Weights of a small image VQ-VAE: encoder arch mlp_mixer, 12400 steps.
Rows from block 4 of the encoder, named by matrix and row number. Rows with one number belong to one neuron. Each number is 500 + 50 x the weight over its row's rms, rounded and kept within 0 to 999. All counts start at 0. Numbers have three digits each. After the name is the row's rms in percent of the matrix's.
# fc1: MLP up (encoder.blocks.4.mlp.fc1.weight, 1152x192), inputs 0-191
# fc2: MLP down (encoder.blocks.4.mlp.fc2.weight, 192x1152, transposed), outputs 0-191
fc1.777 131:511502467491584527488565433498532519531511573510495531467465488443473426511487384451517499538682527500457528537569510498444498574586472399516434485510559383497533448500478530467483454536510498511392506481513550524567522539493566564493493544505546498471430500427520573547488422563529483600526523496532477566534527528577485466473526516437476506604602425532526526452451431475562517547454435487474476530416509494600498474479514557544526436465536578506479516508490512472502512467449551416499494360543421483355569370489501531506501452354500550429480575516504528482503468436477489507
fc2.777 123:515503517443525502461521500494485417558502515558555414377527445513634451507492504661493619496463509453588488515468484539507511513468498593473509496471485495500462436482558465480458439452535484511516514577487480527512485359459467460492554599521479530503589525509462535500526487550642504533497557508457487624530494536506512460442567458472483464503480550449459521538480573502427490503460492524506456520579362487485425529504457509528428449451489483543465471503576482489462429566675458404431532595457622539529461434492497432535535431528428445526523459483499537516520459473528532531
fc1.778 091:583540526482438524444505449523412456515430528578496440509502512520532502422517549437586489506521480485572553436467485551497458455452498521473454513453386536460464546495567556519460467474513467521504436432502549597421463419456490548546576526470562587490572544470555648414558498499557523463453531516484581417551496537387493576536567406438537442465499500527436474618506478511359486483426482539519527519479535495567535417462513515440489454578463500463512511488437574493442522413484552520513509513513546553501431608469451435441464609519539537530478418514438538468461570446508515504
fc2.778 076:470567531413527448456429464453494566511429484523491447437446541547441559466540484564622485483538436536539505496498508490514581544464561455554513482504470505517559452563457462507558589505492528523493556397357613482521463550445541493570481469592530491489470432552419483456454487556507464549486481444455441539425488446561511569469502536457462494476489392522521477505452448509455496434485584518512496501565533543621526417533477522423485468493488543494455560475405455492441520530467490438499462490606531492510475661467561562483516627447565476486442472492508630418534458531435463517
fc1.779 121:456532556532458601461578571564458371512490497546559535493511424511524479505430479490468561429537522552487438556492523485563577463492444366508489542514587440591425474514491449450438416531463563474467480534557427516467548509465405493540571559500568483531504562482495605512415449523461497576523509542511411510493544500461471491527480483442491463504476541569490509526448562478391462533495526486557458512462487504546517540581635399562469559376488550546522548566516489470547472483493508427514545413503498403443431484465525511494536397414530484402560495505536582547422512492550470524
fc2.779 102:570532524554486503522483553482525497479569473469550588480532589565573523517524479512466461489517527496531450524477498500508529468580460563536369475501440480476482548433524484572474539424469551483553522462276489434497552328532508493431552496551475545492526489501518542418489457585508451533489554531604498571538444544512490500525509481491432513502558581511525555516495411519517411441466457480507489502475528478556580538496422539408458371487483562505453538523493468460516513515572524468489532481519486474447467587499517463398470596449463509467323474460469489543405478500460541454
fc1.780 090:518558568480466467409459535552480531495384579539505521455517436507462479494459523464459615581455562408410526430576471548546492500505512431573526516501495442517558476513476490370477464486499478503638459476558458551539463424532525614526548467562440558516589568503481554490471613470511587530518517523487459486482433546402555469461607546546525551507538463442514514598537480513475425515437423469480562482516517567546513566469446542581540503514475508538473534468476424565458532425506478547483498526486389420477499599490508609523481527489428445504503535514520474566523436438557436449
fc2.780 074:399503574440544489508444449522511532517532390503396515447438477465594468459504523544495458512509481457536447541527493440527495396505484490465512497497453435518485489435535511548532511620465559474479507565501493415503433591448530451476552450477588528528548488532402483493470465536409428552467582459534485589436472480559473537545553507479473483475585449503462568562497487423566596529460546572496470544526483531437479474515438403517437468488406624540529496538535527479536475582458474440485484552469479441461543451468547583494525462538483568485487330569492469533632560527446493592
fc1.781 093:531463519423454485480482494559548358558493459496453504482486396477522475427483439470488506451580474569462429455479523378478507491490524414464484450523489555478552440558447477547455516461559487503573549459501461426530435431507396484471542500448511490516464512533461466436465441493454508378426487584632553576440569424639516481512490463490539484542504466528448453494476443472376578579500476438452489543555463425570539491506647528534427455505495469426479573474610492567543456453525482496501560478443482535493483419488467462465466451501497527526549520538504530515456588511501593473
fc2.781 078:523477507478527474553498523561451557491484526438574488480544428475559485504576638497503518519530468432467464490456495611455473513583460506578492521467482526572507503521477450528478552509492481527459545565390527566459457525527577480580481510405542564447475555510562518529471584515571524586534529548414413513547506583462527608479503509548454521473500517537491556460524590510502527334429510505516583511487558492398573476477382555465496595452476485517582448508492428504437501410511526506404441554499575492592425534472508496455462449447406531466478495474487461461607468539452427465
fc1.782 096:534547574533664423501479554436580569457470564400470411517411538459522508483475499559533550549577536497477377439439524506571554514498452450507469518424457458473583454507548459538545536468554483475476501484429526480546468440485527463461577454549556500499528421487521467555398486452564518581451474462503501553480455543505518479462442549490470488543508434557436456505510407489414472475451413533470453473514585569515548424516530442450587466543444477493463557515452488529469447466520397617525463506499582461519524533430523507474501565562578552448529350503406487456498518519508557517
fc2.782 107:540549412583363448471495429455498527451513454520503495546583553492504492531619514430460412423602557588494478482521498504500394525550420471499540489520551468548519514413522450518497441522383505464496505442502523516419433462492447547477446550473469519439439526504477524468477510503467550361508594455580447472558581497446480472546414463448499546442483551516533505573474509486648544540519467385511499468466548578462454562483475567516472620529549522493486617453462479572475572532535467459506549523524452477466559481527529548473507510427503567508460494517459466455587589496487478460
fc1.783 081:455496537470420457549504511485515497446515484402384473418550400583454477536560555529456552572509521540486521553499586471491483513427567498612423447533552453648488455482472540511477538552567455559495499439481510443519454367484541499442495497507523526510428546479505514440481537486582583514536473587534455432618493603396490550482455497457473454440500619514467514477431461510485604400531472534535484497566439491644524466471522511478515518537512487485504568530482492510492448497512524471518496407460463500421522491516503419468521419440536519525517449461421594484467461550453474595
fc2.783 074:537370516528538508544471572513452531508563499515546511576524537519487552548432588596469452614441452432528460540512455497509459509467539552491510470547425473468436479564445504486551553657534558497499462522525484549462537588472507550519492452424487419521496498530379404559425441464408431561490525436563491539449451545519434601481527475533480483513490502452528525449544520491499556566564507546544491568501593529535476474459496495455429547602475552440451488491579498486492407559472470537448386536488429577571537533572469464589463530555493599462504526533489384544497522496543538509
fc1.784 140:656509546478486530395469541456498564391531490509496544508484502623562452467521538486466400504531514551395550505484441431599494491515502436561504509404478532520601554387488506481456511461443551511436478545536509405484484426515369543447513510548464536507426476521494498492490482525485514505465481497463498462516493537456488449547480463463386566517507528498567523571453455490509583500554491496516463462450415466578495561472507491395474476517495463525514610482452439557520528460497567574614594550506479460438534450578549534491487606490555493485473450514450381560600559534518458520
fc2.784 138:514518469568488461478518531490467519467566495386514555609455485477483439514544482473533500430484484504500495462565487490467403524454455480522514502486520512535571558493414519482473571389496483462537477353388457537520495653554495613537493555508465501430505474474481523463514469547505509540501577527519530473480548505487480377589521545478524496550498560529576512542518471502677443434457515481469605515454445572677472525472512552423533486454492445483567500487440485490491530442555514502552476547505520475587464435516505466491450611354494489455516490503537456506555571522522503431
fc1.785 098:560504473532520390538519398499506501402530459530469542545544519508464487509547596422493466481522534526467480501420497588502518599551451487651481576499452446488535543519476517394547447476401533503478497497456476457517415532490386454463511446478480547445412417520476476566505459484478555540456454474542488463499464497536520467570436466433436519521434449550507542549486473465585479414484521503476499495479471479528532467555487598400568478508548555458470658553406466558457480499476505605605533545535455513430416429477550435464486532521504620471468488536479528452565566458507424471
fc2.785 144:491553446559451549457565505487511420516471539421485572569498458526525394534557426471618542564539505507564520445571499499491394511458474448490566519536570517480505539559360485512471529444551449505511415403584471534564567578456475609543520534487435501447505511516506598422458456484538484470511516496447536445491530523451468474536555511441519442544490530498421431535464494532547468529446555468466533416430495495625509551498507445497582441477530484528518476545517471513511544475602556476494465520390511470518484473492528519562511563330493374508509567516569423490480564498506567423
fc1.786 092:519535488556440551483572550433451485494524512462476449479514535504504495575539485429524497453614473494491455520549512331524487576464410500473426572490376526529506517436433441487497476428481505469477546463582560528429601490538499491591532500457558523428487510490515444416491544554352477505442522589517513445498475543433478592501465470509527458483553431540433449540567471490513519528517447455491606530537498497426529515521575447478473435520607514495483525562565548514565441562464424491532502552497512388472513456581518471523543486505586527488462596518562495472360557495409483537
fc2.786 095:473532529405539481511581505473564485480525559447483469382472467498400538515491481486446565436518569520470464523463552569461531472562605481510502455450545541446465484562506643504423612549630508496487484413395446469494511400531514472457476525496540453468436469513458533597551535476573567469485516512422503455549382519482532505496558458445532487510509608507478512406471593517486532446512527447516361494596434536568498511492485463439472411522494464519495457503465453508526479486576528450449493449492457535588545419494572527505582499487461473483520552556490530652492493559509513495
fc1.787 076:525463490541594511463515489536467446474488497439538587491560517425504573462409451367537505449612618463502472444453525479462525575410500518515415559501465471453537454605471490531564560483483490482535545543471551433550403500477425481581466484493589439449463485497532475607439445415433499585494490499523436438479508498469471449502489507579419533607559538562525460543541470498446485441482444581524517519501462461445532521543510490482500419551598507469496562493499439562453546566513411545555600453497539511484513422529565490515459449552520470481573494539452550623499467559586446469
fc2.787 077:441531540581538532510467539430511536486566451559453514470612448481505423465671526548494533444485491483454492431532499517512558517552446540442561527476503535695478586517512573538448521405492484473428451547474472471519536475542564538485475573480470410471558515512528531388513480530455551457572382545479549542476463463512530564541563522481522527498485464503515520477448508401532514562461547437405524466574481466402503482469488514435516558447518570494560482481418450484555469440639503467544489521614583513596475514468466547491512506480467558502564520501507420484574573469526487479
fc1.788 089:456622563419505416501552505584493526463457446508462459500507451457506535509504499600469536497515508541488463529513625468527543514456475526562594487435444430500461530508524469510474430524404501591537519571604512529519449510508495547585487391547468470571427482583484555489429503555456484595388423523504367503478431524490487496473465455507524453401454451462518525481540534486494519464484492548523437569531598473498421575601503478516517544526541547531463538504473533506450423477429526549528490518477509547479397504489451419518514418508428550554453443545355485459485533432420409516
fc2.788 074:439514488554478390508421536515532489489651502383439558552530509462435562519467479532384480553479421492530441522492508566533429515514559478533516446529442457486505453545421614487563541717512560477543511546532493563405558518505488582523504533483473499525510483463372422523469437433459491465486489417536535453489533506541443514511511525554477455455518527485525556466555470455597517524582515541555552565564464514471536516461501482497461512485405532485447498515535489496459493550525390474418403600449415540522494437530534502557462585519525469488536571557468469512520472517533534446
fc1.789 075:570513529511537479583585498531468558523529547544410400559519463464511479513485523402527498534566552489570494498468527518451534431494558420411403571464493474470521469518509474435432448485443451423569482390443492468512564449510475411529460543520546476491530551491443613482539519478542543383497518559468575448580557534672498468507501450503454525548475521494433427504492453481463523547483413536523535442493515515500575370480510489424507581492485506482479432587498375570489535527442488491510478564543469542566550511470561486454489608478437443475431490520517493528535523527450636501
fc2.789 088:516522525385488475433429548423467471493481575428639561380511486464576452512468531496524482507465404447465497544415561486504440449520515611605597516491466515576406539363502515466518541541580506495470480587517525516461393529508584441415531526522531506462459494519494519539466531534549483556494533506536430564466482565453513525528468495537574462483505538493531447397438462553453538458511578478509513504473519528502522538574452420543418447474495488508532595497515595489466441533406493404430501539479532519525523553481521495532498467578553604526565493457500530454418472466531384512
fc1.790 106:558525618495541485374518428507576535485431482567593571390492528445560487470453473452542497480501568549532474481574497568493505586493563585437425493458493494415513483485503541462548480530485469480461481517411486514608460547511524508472487501492572488501472420434526503569470498461462564591466581532515394497467493471580518464565448462524469506595489503544537493560506516483525508569465485482483522468508409471536525508487355570480554496468498508468516660541471510549492528575435532434623496517479463483393402462485512501477533444482492494525483484429505630485425390525465549542
fc2.790 109:393532522476426546542505502585485472483566509638457503575460476449569444532553479559548545547498521487514520495483420548499458551467442479482532469484493532570558574553455505391540476456441448505388467537563506552531464521481517465498404495458580443414507509494464501473490474530492477451497535523356545543508553490434455494440554555496548547530459425446443503533457502454578479445463512506477564507525506515403455472454556412462549371465502534570528527491476435532518469389642477466553460543507491465544576504474521602596449537561473503517564536547491582468457536430608439483
fc1.791 105:428553554563490382467507466502547470457455449496458538475387581400556441613524475524568613473525537576495560463490611460487412512435500558440543448519481459517420547439451398544573481477530514479529448606490488531409511516530426463512466496533505543538501505549557519557496512527551524539515523460540410526558429542515451497481562460519493512553520415570529467535563463478505479464520529498523484545530348569545384432551552558456529460514477445478494501571540477550505574579495481501535480588487519483512438485450472525478448435507498498573389473482470445427426428484477572425
fc2.791 103:460530505404572589508462390546474483479412600593453540484428490523544583519435400596445452497453479478398523486531526560492502530497511438503472495509547454542537503500537516413519482465424491504495543472586458450493577394431531432505456446500474477510531577492502484519476566480431485496515472499553540385492505471485501471510485454466440499476503544555462507473403574448516544655521505563473517456658500427395511550447510474464563449415517487555549467453582450505503476451551516457580531439514490527374515518472501541571527555457493555469474525457509539519525533476559583592
fc1.792 082:530516484477391638522453510522476447443496460478494504498475416500494548420501517371478579495460534581517507522525484528613502433474489562531478568545561474445459600468504452566447417491451505461560553459545581534404531361586472404414598452527538453460444642505434547516518457558507466482449494505425592525561519561581508525453544507492545578506493419468524457470534481525455481466514485484493518498525514530597495579435534557432527538579434440457491567479570453459524525438474447450552464468515471551473472454598533522484455485484533562485449528466465446546518545502556499467
fc2.792 084:419485476532491483415421490433484510521418557556499567578523570455524546499439429491492479437530521454415391524525488348476343568440563588551539492442437531490514516491532504474474592544492514583551449457489474475503513556495464439455412513484525486522511478533515494475530471414509502464567426482590470464498492508403532484476497527508584509469581558507486502471463535465553497523558513565548492499537570527465497438447469422491491449460441564544522508481425508453499515502583492709517455515511567400540488556553451478450556462546497568510494529441448552445454484582511558590
fc1.793 090:504535574366570582560558451572505516445424436608426506438464484380500519513525420419554517526451518496538532515552517479432414455463506526499551502523381551548505485460472430571323511518549541571560492457506504586528474575542503535427526525555498491407470525489458522458455485488531551490536532514542584534475548470362544530557454498509451536587477479507468513494474541518508559502560523540465599486536453517443537532577546556464466467479569484509456539494523427507529493501463508497500459453538552537367479519457515442421457430483468477503514537438531428469532516575449430598
fc2.793 094:491505517554394377465475479468539554509461467450479593560567483560527468520502517514485532363490551548420440522443442438481455507495565493518473566518468517563515595492544472498477547517400433513494463424449576447534498477515549473502472397519524493532515588567398528502510573457529446545472436514433460493460466630525493494496583496582553469476551469463463499530496461501495508539453507513532524554582538402574547494515484500511469536473478529535559471531465520483517451560454474370418481517470543522757491422482450512515598484550522542510530472531514534589508475488527515503